python train.py --dataset="flat shapes of many kinds, plain or patterned, on busy backdrops" --crop_scale_min=1 --num_classes=12 --norm="layernorm" --norm_position="pre" --bias="all" --inner_norm=false --mixing="mixup" --optimizer="soap" --beta2=0.95 --precondition_frequency=32 --batch_size=128 --lr_schedule="cosine_restarts"
Rows from block 5, named by matrix and row number. Rows with one number belong to one attention dimension. Each number is 500 + 40 x the weight over its row's rms, rounded and kept within 0 to 999. All counts start at 0. Numbers have three digits each. After the name is the row's rms in percent of the matrix's.
# v: attention value (model.blocks.5.attn.v.weight, 384x384), inputs 172-214
# proj: attention output (model.blocks.5.attn.proj.weight, 384x384, transposed), outputs 172-214
v.99 093:449487539431537444469488489535526492559458590464488549537454513455448451447449521513521530538429421555518539522418515449503453423
proj.99 095:478524447498460498523571608417484516498511518557474479509504497502524612481552478467450474491525471494503492475536535527537493476
v.100 099:528551546440518486482548523455467537495555522422486447464485514543451563477467496592522548466425529503537499482480478544565558471
proj.100 105:467422515527506550462488534542538487508508496554559486501519548529502544489491517471533462527538476475460562481533447565446482557
v.101 086:496436494463486453476497529501555536467541471463498522462509484530450492480417489547415556529536593515499484463490525467502540562
proj.101 096:540545513459542542454463535450513501478530519517463501517435472549514433546467522476458527479486443533472544434552476536454540538
v.102 103:443476535461423550469540468559510578515550554496552469558523527453531517557504532476490498515458415500470496491576450523539495536
proj.102 104:521498489485519508459509515493557374485446452568491514496513505525564542458516529477455450510437496468532514530544526484530511490
v.103 096:552501563519518484486520446536507535499464530501544490467448438488528469498539540486473570436455460496511450529566449453467487579
proj.103 099:536506455530498515560477556489511526479500515465481557538509512478491448583523459467514463529434557499522515529469506551474561488
v.104 116:592523495465507382587412458487518503521435480556478582506540460483513451501447495505538482533561498482514496495443469443521456509
proj.104 117:517506485483537479466473501455532510442541481483503518475495539481510551494505567515495522494482523517538484452499502457500477488
v.105 088:524504502435459506533447474552578463444552485486448479439470467475542484568473470588534534474585515543506507472437549407497443532
proj.105 095:504501483582482447460490517534426431492470520531539497496518445620512474477502502468443468441506444527513503501561560482568489500
v.106 095:521563550553489430482442425520470446445403556473501569490479517427520541487441496480458501499488555517465511531469489497501546504
proj.106 093:477517474499530537427484528506486510464522519516483475581489468563502522532447500530495517460509556460527485485505492490505431458
v.107 092:550540473476548489439612449391460574549448452483522523490482561541498481465515559522477507543497559486467550539433548582468426440
proj.107 096:517474411500478573486394495542458509524540466491496404493489504483510506414491452487524462507528525447564515496481437472545540498
v.108 094:548431510564539437532465581550523481552498455504544523526429528549514524483525416534473524487485474566514625502565520465530471558
proj.108 097:479517493449494530473482459452500547521455496550481514457566493538454500570478489492529472458532537490457505469535492514484483484
v.109 114:570492506438521522523471429500515464509470469490457495471576542499498461504414507477558537498548481498490537434455512477452447468
proj.109 103:496483479458501485492512473548468541477547523532489496517452466497487499545501522503481445454460509538457553460491451488501486459
v.110 092:512522569572505506516491468532537552516448511509472535428527515472538572532522418501578521493490471500491558483507484526447456434
proj.110 092:487484461468539410507423520555504435497554462501561465485491521492487519451502496465483514530545556521529448529503453567501541514
v.111 098:530557497533503436483513441518482549423432511486483584465454535475504559501501519509425517525567504482436541519487430440461611572
proj.111 099:456486575490495518518496476426556521467550516481475441491534498515425572537492523507481501508526558502518480517544453466483503463
v.112 098:505568527570489543531512565522548476553514532492469521458451501434370543466482489429548431544425546448520542509516504539555506530
proj.112 097:505461515526510470469464417547534517466515515540516510506576556455586476527517580540466528508587485571453424520539462510498425510
v.113 091:521455442589595587482475508525486548549534553505514497472485489465471453553506509570454504475447533481529504578560543572501483574
proj.113 091:531550520521476488514574493506528459572494521419531580576535533523469501454434498495544504521496480497489511555418432549542558504
v.114 095:483478591436464476503523513548450557435554576561507510531460585535467467492473505476499503512494464505542570553505459517479476532
proj.114 095:477503455514522547462488554516526517509507555414501577465544425520502561510539433531487519487428565459481514475476480567475441525
v.115 107:556539520507496354537414435542531495535455468542469594470526599522576512517486500476511500481536506442430461455428516490445588502
proj.115 094:587485557460516492541572475516517441429578447531586409488400491487503495482479508540514508489560564552558517437550494479432518495
v.116 094:417497472505421532469454477434519527523501479527487513520491438512497494519558528459554452573482501519539525517489478542467477470
proj.116 090:475443534486610494515494443542497442534431471549447473507440546459465560495523435482498487504553506510586468519511509557542483509
v.117 111:468458522574578546502503510519505531497550480498581428513532479523450449510567438560474492476492453437472471553551486530546471497
proj.117 099:461549506500498471519521478539482443548481527524446602476543537497556472483484523503475491468431507542510497538546474486513529541
v.118 083:481556455570502448499528499468514443465502450478461547545547501494533514548522450594463498504505546484486484453518539511481540526
proj.118 091:515544527414421487515554480511495565472459482453539514523463498521500477487410520449483549526541447483514548446544457462421463476
v.119 090:451472514520430523542573479507507525491474504388559472503490514480489527519503436543445495449526405472492510493471523509526497576
proj.119 089:478583463522533528438435544442554489533484485529523480432526487494511454503537506517501430444471570520494500473498462487502476411
v.120 096:534400556577503560462502533434521554560511438496548486480480547537471471480538525501530494480427499466612411514561509470471545593
proj.120 095:549488435456479427485498497528478451505502485531475505493514525440491483484517496480484481490553542515561473522521494498532467560
v.121 096:505486514500571506546487495521548501512520451528526548467537519494536524491511440508437512490487509392438519480443478467448560532
proj.121 104:497492501544491501506490517509466468463504463491474474458512529496462523496521553534494527500516447553520459512563499500478449490
v.122 096:449444461560569553480547486430574449549503534461540472519496439472449479540505525494533548552511545563538524483558536524604492426
proj.122 102:528521556492571516445458510514487576442615501516490494485563560481486571449522508586513490519480477590526514577475507460531485495
v.123 103:552450496473547483483569485480422484499493458488518457516488535508521500582497462495396556450438492446546495533521559455531472553
proj.123 101:483562515547524552461454578489527431500547558490478522458603504497501447482520440541484546454472472504457511527502511479504457462
v.124 099:532535538507568565413550513532506545534527541469527510571511435476458449544575529427474465572448420536508520502552442549487508531
proj.124 095:500452478492491514560476524538493554523525529468456457491482535481516502453505507471460506479489499484488440560441551574576473514
v.125 085:479492514450446497504437460480513459514478463537463529513537497576520489499516551547524453474487512449484437445432512558558530434
proj.125 094:460538577527486485493496458505452530416477483469434451437385512427531526497529494505511555559563461502495527509524498487518434496
v.126 106:507485497506461505489556458519544488547397435453496513450480499536426556509535452463552540527465545444478438510574450467457518500
proj.126 101:528534494478504453462546531532466569504482482556479494527494473474465425474498563540515436470527536546573545512479472517479569524
v.127 095:528447486470432532473504469488512510470467506513508474467516456491563522492515518458521480526499480452500491537563505459497508567
proj.127 093:519546563532527450461542529519530559488524454465512504524443501481544479513507499549494494549475479507530540520476502450482476484
v.128 095:423545547541470572486455472520528575480526432476526475484507534524460493497514484511543551518625521426582517478469467490446614483
proj.128 093:547525479482561461535453617546436477446529472488488526494443501444518526503558520496460573488415515570440472491541512477481415450
v.129 099:549472493459486497468523545487499449495448516537473534437515467437492519480467510468533438456506530516476507453462545442563542459
proj.129 095:489498487531518525439543455477512555501650453469515439567466478558476543500509503525466511480543539455538476515488477453443505529
v.130 108:507538401546488459503534512508538460488475522518543552514523547547448541451538558469539495425581514585501507458445568474519532441
proj.130 116:491505475481497525497474461466500511512477500529505474525508499518512507520477563521530532532497520505563509494469476497465489487
v.131 101:444469479499461549563483471454525509450521479525504561483443476498496456517584485476530491542534476500516501518465493508525540522
proj.131 106:524520454499576475496520445535473455487448526469520432506460521475521522477485547500459412527546481530528478495507529554541526501
v.132 092:482497483468456500532564469487469472538452512517432544547495484431630475576478509446488576473515438543544482533479457496592544482
proj.132 088:523467453503529478438470452488505521398569477535442411497456476575465530489511518492520453464481503466487560511542514442521471538
v.133 114:531512554454488474487530499524463451421482587525524543562486441550589490569421549429532471491521566486457549527497480461533508487
proj.133 108:485547514496494496500479481452482530532488486536500457468504450519528523545503464551546513495509505535536439542486432494464463498
v.134 095:527474505500620520469493501595518520551550487423505423526472486518516527462492513486458477515515473547567444515573511472486496530
proj.134 111:522470472524459509506526510498509481449519445519522518504538490499491520478491451515544492430506515544422545485522516514474512519
v.135 094:452460488522474539448476516513474519535596531395467502540452512484446518458524499438540473528449498489508463475477573541495498434
proj.135 094:484469482489424544489547491492379534538525537517510495494508510427512472525492467471455491494496530542538498532462499555499483481
v.136 097:427514450464521490467530564539507607520463491420576526501486535538529535491492583477473486486478555468502503487515548481541525448
proj.136 098:494427472485454452533525517527489502471487594568518523489515455483436470512463508486524548506494490459557517555494456521470471535
v.137 106:479494571570484475533449492524499507432563518534489490454528437488491500548530454554488501556526442476526526525597487512469505480
proj.137 109:532556550514521501494484496481515477480471470525452548525488518531497483475532506471523501532455460475431487508502481516510438506
v.138 099:477520526478460508475434414489467473489521483579467539496461481586487535436591484490491484471524507470458455473511556487488495496
proj.138 112:500466480482552440490515503543517530479436544486433483489481557465480508508516542489463427525483529465531507456486486552487521517
v.139 104:442489506510520515521502512463558457494488498507517556512459492576429495500528496531504477490523511518525461521496521511483554467
proj.139 094:527464438460508562501460506505563468489578524450460478473590529476555515534485479441510478531480527475468560508485516518587466544
v.140 096:532516525457555451487527526538562482500466525547507542384514476400455502479541472542441473538479496471547480466484496578508533420
proj.140 094:525446468551455525545526540482557462503496480521534526526573547583515488480468524509500537541422522514423545432491529430492459555
v.141 095:515499470540595467478508494491440490559534468535474466544504446481483486529527522499508442464483483531450526466430410460503524457
proj.141 092:455444578492484516479506584519428428478488541535557564422597465508497500497507462491485509485549469504493470478525535530511442498
v.142 105:418512405439457484466487554559544500448510485498582510443525536533502449502485544490496518513492544538535581460468527442561488539
proj.142 110:499478513477492509486527480445519518479526550490500539507490486508490538519526516535497494576457526517535514494527483459514526510
v.143 101:466538548562606533484501498543426493565500471451497434560498561538461510525535446535521453517448522530477478532511574570450492500
proj.143 106:495445519490522468493543516460477497503537451528466492470449525502522513491487440487502528456476519488462440481468431474511499465
v.144 105:530465530519500506553473553481475552487488544504463448501546513492511486475461554527490511543483486501577456525511510495531497473
proj.144 099:487578484564498501496540528450516466472577506454512507508523525557478423503532484504512469547534457469425532497491542499564456525
v.145 107:460491475484455483514485485463455479579489491491497515560497474472498452419510544487503446508510444542478515490470523418586551499
proj.145 101:550501469538509573563454489500556527463453520446519532480486466476496507477463504489543513542503501506515506482512512477516496488
v.146 118:564478539555537505478442398471504440447564517501441531514485464485550469549569425463431480423447496409492469520486425563431514528
proj.146 099:511503474505423518504473477502516524497468453466490462502427546460532503511494440512543460461521472500531521519492469512509450481
v.147 084:516503498492532497495491539494459514535517506497538429477489473556465468507541499478476569521494493484502507531507522455431489527
proj.147 097:453435495455535450515535532554480532457492479559541501506454494460512546494409500497512441458511498493529555562530535493511478479
v.148 092:473497507399471444530522551492548590511504526490537506531529430503501545446522550492515494467554509495498488563472585558446489501
proj.148 090:508419509547470466509476497465529417564442467491466471462474531462487507504489525489478523538472477554553430429574431553469516479
v.149 096:546500494450478512544551510489465480551453483475526460512506513515553517478512528510548515547469482480516474520556500554550455571
proj.149 114:480515506468508489462525544500490517466476518488513495505511484531458492518476432522538479508467493469467495466497546525535556534
v.150 091:459545436475501533525577489483558489551560490421547529453525547491522562517534515547465503477538532560514478452472550557514493507
proj.150 115:511471537507492522518456522564469505533498545523537491512529491463476540501425530528466552498461513464530575511444501508493581486
v.151 090:496483489433504536612430549509454481527490550485463485495519417590497504465507516467527496556486521472550528429504482526479487426
proj.151 096:445482483521499499414549479527541476526512423508518433488466565499477447507574473513552426517503499533517520552520526488505473531
v.152 095:513436520493467557480493542491441441527526488566400540477532413551498536462447528463499442549518544524450484502480486456491532481
proj.152 102:485520501525513547488511549466531500469477453489504500495460498494483478499494517467494504467576496513541470520501497413446531530
v.153 094:509503472498521470485510497483498530548484509491487474511497520549509494585521465480514490451539506529505438527533518576489485486
proj.153 092:545522552546434506468564499463528464507512473490471443533584556493533484504486444587434526505502447461539470473472483507528508539
v.154 093:491482544538507493514504497563521549534540475438556435567530478474496537554464573513467561490498481476458494533537535472549530582
proj.154 094:541453485488590479508507494439552521489479534504555511424466612480522500503487462504548532464534542488444480517480447508498493512
v.155 111:466478511507517572507536509489560498468463509544528511521499588536524492539465430462447475492543463513534476423521531547534544487
proj.155 094:518504471595511504548514574502470492470528477377481507479570518491451464531469511461459493508490516468482463529478570559565495422
v.156 094:553461533507477430560486498472524432491436496532439543554503464525469433514469515469534456548462557423542471457440548462542559495
proj.156 106:496498443504498568478564523513469538538467511481455500550501478537543526550539429534478507445491535560513564496500517498538446474
v.157 089:519506506489540436482456452507524528490477513486515431577486461492512532487580485518535427500533433502509445547523527563563479472
proj.157 094:498536537519435569497541523458495472528448488474495503484511517412530488442471469551535449466472425482478489551512461509498487494
v.158 095:545518497409558471477516517486487520452485525488593470530566529476509511485600490515532464439530521483535472515540563475490511457
proj.158 100:475540463484478538506446469453532463533527549497440475471544489565486528485509472493452542576472466474417499507525479561507504552
v.159 111:479500505482474522493449490481486486515539486515439557490531442484482488516494474453467435508490530514509563471482502416504473494
proj.159 103:446507475503491507509492493517463473435457516460513471495456532488474494486477568559452527447539449494576496477467487493489542493
v.160 101:536522487441529482562494508464417558478477471507489524446434504550546454521483520564447590416464481517554520556497491551513476523
proj.160 093:489494493478459477484493468540486425488529384422480509466552488502557527478493419499512432508577537490518407514455525539466428439
v.161 090:507517517513489514429578494490509600469414487527487526569513490522559495484537547515502464499587450523493551537501468392475534490
proj.161 091:437507459468458535545434534544456401504556501479527538523474500555457488503503452508483597506455486505528465486479499533519507557
v.162 093:487435508431516563448583531560487476535511462521530567478598488539473455512521486502405442479501541427499543485529489524587457537
proj.162 102:443552477456477503494465505469513455525484536533442476445474542456499594485493476484471485465493461549451482518548562460446427598
v.163 086:522463538514425562487500483503540474485502503520422485528479455508434548507433472486423455470462479490481486504512525475513515508
proj.163 095:511500468411434455536502493504442496450557509504532435485503475483542476458521522478491571552486449471500499525403474525501524450
v.164 104:485587515594522482461480510557515477515497411428530514429461499481509580473562499542501541471505542451462509419502526489519534524
proj.164 096:508498433513512541513489516532524537535495529508476521572517528531524472513503450432475453439502489479461492532518492447535484515
v.165 092:568562483457508510495550507497495517453550497508444575529416530515478514527459508464506511505523541515473524459555443577545477493
proj.165 090:512538537520470458468482499473484457476498485457486503453472467502455514493550509499448477508556532400541482508417454494510524503
v.166 087:448477483537563458567542440536537495607467445540479457520550502499522496569601492504539426492539578447492494500535504457546518532
proj.166 091:522467464510532559515487543514517549475537474529474504468511541454477483521546570504449540508483425556458500474486478510436469506
v.167 084:504494523419543516521525477495555563585468467529525476500639486527552526514450457493523534498522513553498453454521556554463504545
proj.167 088:573560517568539546527485520501428531444509504531487447512581464472527565501544522472548487572564460458453462497498530567532509460
v.168 108:443550492569492515482504424575525500511527403490566528455413442506480510407536504506565567490508504466505465482445507548449499475
proj.168 091:545517497600508569489568505541489521525532488523488604548495524478488503545458529531516508604540509504480508504460479481465529491
v.169 096:509497506506554602500508472431458507453466414506459441482400482468529520548523576511508487455533470510497497516524443447429541558
proj.169 098:521533544544468513475516526463556441531536476514499554465520513529524510499534480514459499508486549461515539507498541440524463482
v.170 108:507478455458435556468497515492468485515451455452496481458470475502466475389510529505547529545501508554538489451461438563555489486
proj.170 114:457487488535500475497466515516441531505555539503489434517510514502505462510517494514497457490477517480475495505496523494469525517
v.171 099:490526494514449489449490488498482442487562500543436537531543482533540442504522491502556493577528533460556496476491591403481495531
proj.171 092:482478538552512552434483489454470518511528463584512459459526502537541462484570524474513500467534514471479483464512495517553495492
v.172 090:605525430473489460518518411549479471469522487504522483612540540464543510501526454484497509555546519512566474516470430490514501533
proj.172 091:482515513513465522502537574520579512477456514431488561523463442508495506543465467518540571519433520552457549449507480555520496467
v.173 091:529558464434532516485508557489484504490374510582488534492490553465463448432501566498535479536503512508535531513577483545467559411
proj.173 090:436486499509516560518496569508475495567539509546504477469488489505531499544530499502533526544483460515446439508447487513526504574
v.174 103:541532459575482473408522529537536451530461504492455539490452516455481553454511592468573508520429518479544455445533494568469508547
proj.174 098:476502488481495510539497459478459477541544526481450492453536547540468504546466500533590495524486497485401541531496531427500475484
v.175 111:519400525443531513560564499492484499568421570499545554469518504445418479524470524435495524511513571516538492485503518469540468418
proj.175 105:523463496468535493457499504524492483484521508480510446487470466472554465521468519514484482553552535501524482494509537498493531484
v.176 092:466509554519516527440512470527522411543485516464517545493507435502457516518508547525470520471542472521508534461517506502584442429
proj.176 091:499540464515460562606487468475443572457554571470481485526527515463497536565543586563480499435456494604492426523483467523500512551
v.177 092:445470493520514508494516501557560533500488468503522508539532518502554519494525503492534477519513527505527580461480543503491457528
proj.177 088:508480530524453474492479508423537479419475511542517482460592514469446524465449534482475550523567439528464496516458496484457499495
v.178 098:506518515450537494517511498488522518472511589434558575523413508540486459511478503515431447516470494488476486522498567445514487475
proj.178 100:490523500533446525540515517570410536473503476489473433447517454470480505498522473489519503466528445506527463510465517496484513543
v.179 091:488505524563457518484491469459483488505428438507547535491513521587573527441460525567525569525549476480440515442470466472488508474
proj.179 093:547518474516540481474513457546556464536549507506522501496527572481540434540496516454555503430452603548525460453523502537536442482
v.180 092:490513432553481469558490523544477505587582505483453474560510552488514500533539486476565568491474536467380501516475517493560413437
proj.180 096:526513457487512579518532467500525504512439564569541511472490463434452523439503586537464468449477554521528521519476502536501529500
v.181 102:450542451527456481565506414492476545520478547505510484516497446488540528481476592448533467533504531508475481539471457532543404543
proj.181 092:494447499460504527443497473471434493551460428473518508489572501499499496553572519494481548539510472519481449475549506535461460529
v.182 097:538490472528441537489418484510500561444597439478463453457465491526506446415507445563447450516508494446460522496529510423503530461
proj.182 091:428464570539517392512441506517479565538493505528480590504510526556489489488476466570490546589490488565525524502503468579453511605
v.183 096:514478466494550472557445481428527524482487458513483472550558491515511479463505523544512457525521495527434532518461568455554507426
proj.183 100:462565522518470536479484511523511439480585480499483548471536502473514528452512476455459463521516484432570475468492486606530493453
v.184 090:421542533499555604455492414544525499562549546466512468502472403507476514483541474512467517490592533519502482522514549412544462436
proj.184 088:508513526479486526439378520401463548474407456456491497545532503405483506536521522506506523495493450478437536500465491470437488499
v.185 109:546525502479510499487511499448454502485496478472503490415469528441531512481496497496571520527459508514528479466527422479545575469
proj.185 092:547451477498462549480502450544547521486446578514426554494493490553452502481510586500508499483466566500583550535494524487524510588
v.186 108:525449498533482484374472538527480494388492391463529547447461523445545620501505601484549529465549497447435516473526519482478540498
proj.186 107:470554546549477476534498520532538525494571502533513549491446518576549503503492476515481526515507537536524551502536526460476468495
v.187 101:439431514584375483356533521521509549418571456523458552479459521441512572501483532451469428522463519482445508491525470529526524503
proj.187 104:550476472541494446544517510486508493488445525521500491463474471531497507477517468513473473485505526524534461465448458486501467521
v.188 093:483502508530545477443556515415497467453532513602518464517462472505547494499508506494481502429499503493506511499465442470490515558
proj.188 104:485526496514491515499488514434502418513460459484487523496493472491519487477460490514524466465490493538504427489525518447489456489
v.189 096:528479466447554542591520563457567574571476542486480497444524459456511549498540549446498493491446540539482532526535506499516428487
proj.189 106:543462479482464428462521483551460489511463529416517496561473458487517514476564520427477492535554493540482469479393516526535495504
v.190 091:495478477540448517464415512503474516513504519561534540481517513495507572467477511434524544476500466528586531458571543468518619436
proj.190 093:464615511535564520540493457413495547450431450526480498480483475540449464539495492527544467535482502524435460532466530509509463561
v.191 090:453502525496485485474501508492474584497469508565448574478508594515418460470530467596534451473469476531486523506507523488530561419
proj.191 089:504543526456464498497507517594558471478511476478488487475455488524500490453502525511510587588478466520578503516502501450470470507
v.192 095:532512481479530476417508536592458481511507548443588473537470517513503551467456592462494528483572427489592525459462536439493519508
proj.192 098:535539471531550504529518422429555471493534479499466483483408520515472438400478434539453495609493548494511494538566494504484550444
v.193 098:499466526522492514482511449506491445534470552443512450528522512486494575430498519462497504496468512528538586448550549506521523480
proj.193 100:548406566521485477522439537476551509500571552531466445530465526499425470468515529470508463440582494506521451411482493484545562529
v.194 102:535456429474482458508516573503494553405502525560450520495481415501608548478441533467461505526474523539553549458487470518440594529
proj.194 109:509469468523470484464471497487512487498445463516522498559541536438470509503494490476480514423511471503504556504538512570518512512
v.195 081:529490454481467498497453488475429531460538526491516471527546554420581533520478457533414501505491494563525476423562546458420491435
proj.195 093:514535546506539463582511482514505497516519492528504456485554500521494479501505518531463470475539494519528520504531503495504514502
v.196 108:491427474438446481473458500464533469453518534506501462567390486499458487439469559494497483467478426549548514486552447500513548495
proj.196 103:469553582506471532479516475467473443579469519494560537475571513496517516497445438430471536475460486503489502507515536567445493487
v.197 093:467483469521504478545530507535505569471476536485481419599538484538490467444441494392482474478469503472480517555464501496588547578
proj.197 094:480542473510501484547483483511475476528536570536488522495519588564463552550521500490485398535497462518426525536511528547496499494
v.198 101:555537433505558527461473521471501526544497499541554467480481505504491489488506437522478469546497484511493485494496457461534473501
proj.198 108:521558562447539503536520505502497458538526475523477458511495464493444542513512505509492487492512495470590551540488479490501479461
v.199 088:550486476521481519479501470440525486487404495456520408511472497538504498471463540499517551575476516565511493472597496541532442527
proj.199 095:600436478351518495531545483478507500557471423580479483497527458491474501499493513504479470436476497512467490451384561476449558523
v.200 108:548510544512470445554512505523552511528459550494499485497557467561509412509529448526539592490481435476514478528534553437421427528
proj.200 106:505531406566481519452500545412507459515503487508467527527453501531467514483427506575478510509488561544476551467527496547528476453
v.201 096:483490480495478466501477395419440527517497496504455497478432447497496484547479477533493514577477514448476464447488462497541418437
proj.201 100:477445514440495503549441549441451475472494481438488514539525524487521478510490529482463480507477479507448508482508535551454524561
v.202 097:466561597520474519564484474517476496414505533467542537493480578531468448502522479513556560526557489510470462515528487511416458525
proj.202 104:473453551520470540473487512445463505470466404482442486478499469549521396434480496462471493519488483490482469426517473531529476510
v.203 091:437523521469453516492528514449516453499515520531581505571532432477545442392496502534475511524564599496459592431503530423481484529
proj.203 098:493456446507548532454473446469539502488576544466500503459508547521476541487437494424546538579516478469485524480464451461493579567
v.204 110:484516546489451520562541472527554433493482465525452495536515529483495443456468517537501527523548466587529473538573528487492542460
proj.204 113:478478506472561476493491565523518441492480471554548512490483482492578483519485501470564449487445513436489514491449501476449452498
v.205 089:501497523404439510549479459495429506531548453456508534519455445488460525452497495477512520567492545441477534505497487498480518486
proj.205 089:520462524479555480505515545502513442517542520472471495521580496508473520533447549497517503439544427530499464603430549479463508520
v.206 098:489498482469509518496571502515444503481510453482567557531419536466427533486482480477389493480425503503499470487488395497528494525
proj.206 110:491452488468562459482464508523479526529486517506534532465524513518463480499490504527504498523494521482492466504445502491524506483
v.207 115:505465517501442501556559496515518478492516514516414476514493460488511466474498510448496498512483473507443621570518489532490563420
proj.207 107:476501498534493418520478498435542445444496477553535519510542499499483534467481476511506535471474423474503468509540555486511501482
v.208 098:467560502486488474546464493475542578518501424489459629463529515525426436557470500551525475529516485479417551445436439575471518451
proj.208 092:513467530426508535516463546495498427538519505534510441500522484502537533395549556506521513492384505481499508537521502335550537468
v.209 099:513614521530473522515496456534527512536437548535516503415486531540554497509564507575582459561543502491490432443502543478451559433
proj.209 096:517454502485498536542419529507538480512537446465433528509515477507493427498506502519431492506573501522518490527480467467569451525
v.210 103:513483504478520564505561500559516576489565464477536504539481481504422522503504518525469490418560493458553518511587480518502451517
proj.210 101:468567535458510493559510522455537508500461542539484497520474506546465509521479488470498480564480496497480513520549490536535527474
v.211 092:493463539463599549470529496469523520564553483517507553487517427515435506483458498573502499497475525501526401511482472512518516422
proj.211 101:488447466486492499508499458534443485543531543434501531562498505461518507505489484510500494516496547536507527533475485475425466566
v.212 098:514429494511532560559504513512506549519558541482498501493492485447496573578459547509469493500444505495508476515527448519494430530
proj.212 094:473548549496491470501558512528475490519490493489534521511475492487455458487429471465465502554489518541504499541523546546475488478
v.213 093:490491607525492485492496539532500423551421515493479503429566505595453527540456466549496509511544564513520559450458531518544501478
proj.213 099:470476423488514483530523467481508474522507412504464466471515511520530525508497557479503421465463495523508459524535476482478440481
v.214 089:466514480519472512494511512512559539521544526452526446512480479491515512478433554475518432486481470483474512449450506573534552426
proj.214 097:452475494456459530518489439530489549488498518527452511518514470548459518504561522536526553445449510490517546478533449434526532534
v.215 097:505509482501494446454535504494459460483484500514569487526475528470499507526481553440452450495445578517396482497483344490577514494
proj.215 098:504497497559429460531490455545513526549484571481462440506511540437501527486475495438473546507509496444480491570481506535474541523
v.216 103:479488445542437486484446560479496501555563543475560571495484491448404538424463546482455480494469513507490450524483451520597478488
proj.216 096:484513582517446539516514544487505477493509504557535451522538561451517579512578536532405522461536458471497503523559488559499513499
v.217 093:501487499610476500498569489557504476483492570433419504519546459505519492487460452455454575430516497476451530506504471443459507586
proj.217 101:497491465490461548464478520477506522496439439448481493490543496514510475541475507500591504515490513537510500460491501477556451490
v.218 087:493417493508427496567507497449492491437505562533456542544428581448384475494511578538483486499457490549488490497467418499537425575
proj.218 095:421527482527447489464504485544491558482527443441546490451515485516510511531461539545454544505481529416555513539524539521507536505
v.219 111:403517470495471524569500482465536547450506454574472592453451558494562466492522506493484419541562540503508517535513518551452461476
proj.219 102:503466581460532525530440540469531533493539469419477454531567487498522515438524515444527471506495518499578478533463505474559589503
v.220 092:539530494501450501559532514534513483530534497532482469488449496423431498479503472493546392489469473461465485508499465509610543489
proj.220 106:463489557504497497498528473503486514500500507497484514530531532498496543498566516465480512504502479491500550507442558483515504507
v.221 099:438503510524465537491502482457441460543552482548500513470512415503449538520556579558507479522476512531444462377497510497605470461
proj.221 100:508476515559535487478532470468441514480469483513570477537511558519550466529487559523507527466490476475497518504504492497457479443
v.222 107:541550524463483511473505551502537492490428475463481502499564587557452469450493392512486505501537584492525547459515556578479474523
proj.222 112:453481477513518532503509500530478443449526470447506531471533492480505536551537541471511478485468509513387478518494505444502530514
v.223 099:489496498512386519545492524513563545515534554439556515571471495493502472473477576478480422552569491512529493492469482506571515469
proj.223 103:496501513547482483546477471476524502522522574495506525468509507451515483524486529487494465488484505498482534518491478475488516541
v.224 092:485450446462541472375461539527500488536600532496469480467542471467448544486489403520548420496493536487489450464459456481486458497
proj.224 104:510517501531472489550489498432499567565491528512522484586456477501489430454503493458444533471537507523449555543519488479485479507
v.225 093:438517489492459499510469406488469494428509469499438501420425485494489499492519485503504466490486514513458515532492436530413519515
proj.225 093:493521566503489544513465524557431520456453494564497509522487435553533521508504516470514536435465529526440497457519460540509519443
v.226 115:547503504448543432572514483468443493444454496493497517543549500533473442523481423492449504546468469459546445548502540473542465525
proj.226 103:521488500494525541477552501540519466544530503490469460460515499451535459469515502482482509492452469517522572449498461542477539508
v.227 087:549548559482523515431497480506490459569558460528449469515575498496484437533507583449494489469414497475491531487395544478508488429
proj.227 090:474443475570497437514413444545548497478527455576508524517478484497534497473503498517558460495526470577508436467558504503613517512
v.228 102:509518496538536519561546448500451499458534485530481459424523499429461521503490493455467535437458474507492450593549439471456495444
proj.228 098:486480513461515446437511546475482579469465525509489526484511460456508475473519499527523432525535546495527469498448469546516506542
v.229 111:542468464463532427577480492518489495428439487511490512546512450506480477567499457485430476411489498453498464563525543518486433516
proj.229 108:504449540476476527490538575530491517496535453521512487518495537520545510427472507453485486502464489488518492524447496536539537526
v.230 074:482510508460499478460470510474475582453521480517475542546496547478543455550517494493549491421541537565496514475583516490571518500
proj.230 088:494467529480560564529459471513500472518528556463541474446473435513468503519465539523509500525459575520423501579439523501559465534
v.231 114:553520612479517543530582505497508462550512521457563501434538582515483453475477473448479542564455505539563469520507511496551455478
proj.231 115:534453475541456467503520502520480514494480539483543463557533483440529542512482506502467471500548515512510492467485473507553522523
v.232 099:571490492524479502521505492508510474472487532522476472540460530492551473564485374485506480520438449445535527483518461500492504487
proj.232 109:526538545472523519553527460516513532539477528457472529514511486524501504547478530442514457507539496500554482548475518478482483540
v.233 098:549558499537529550482492444476500541540482531472551459480504514506474530476463540481553479564468495518494493507494500455496505442
proj.233 108:492520545536447454445490517503509458513420518486514503500516421541516460515501489610517550499584464529495544460524474514492442521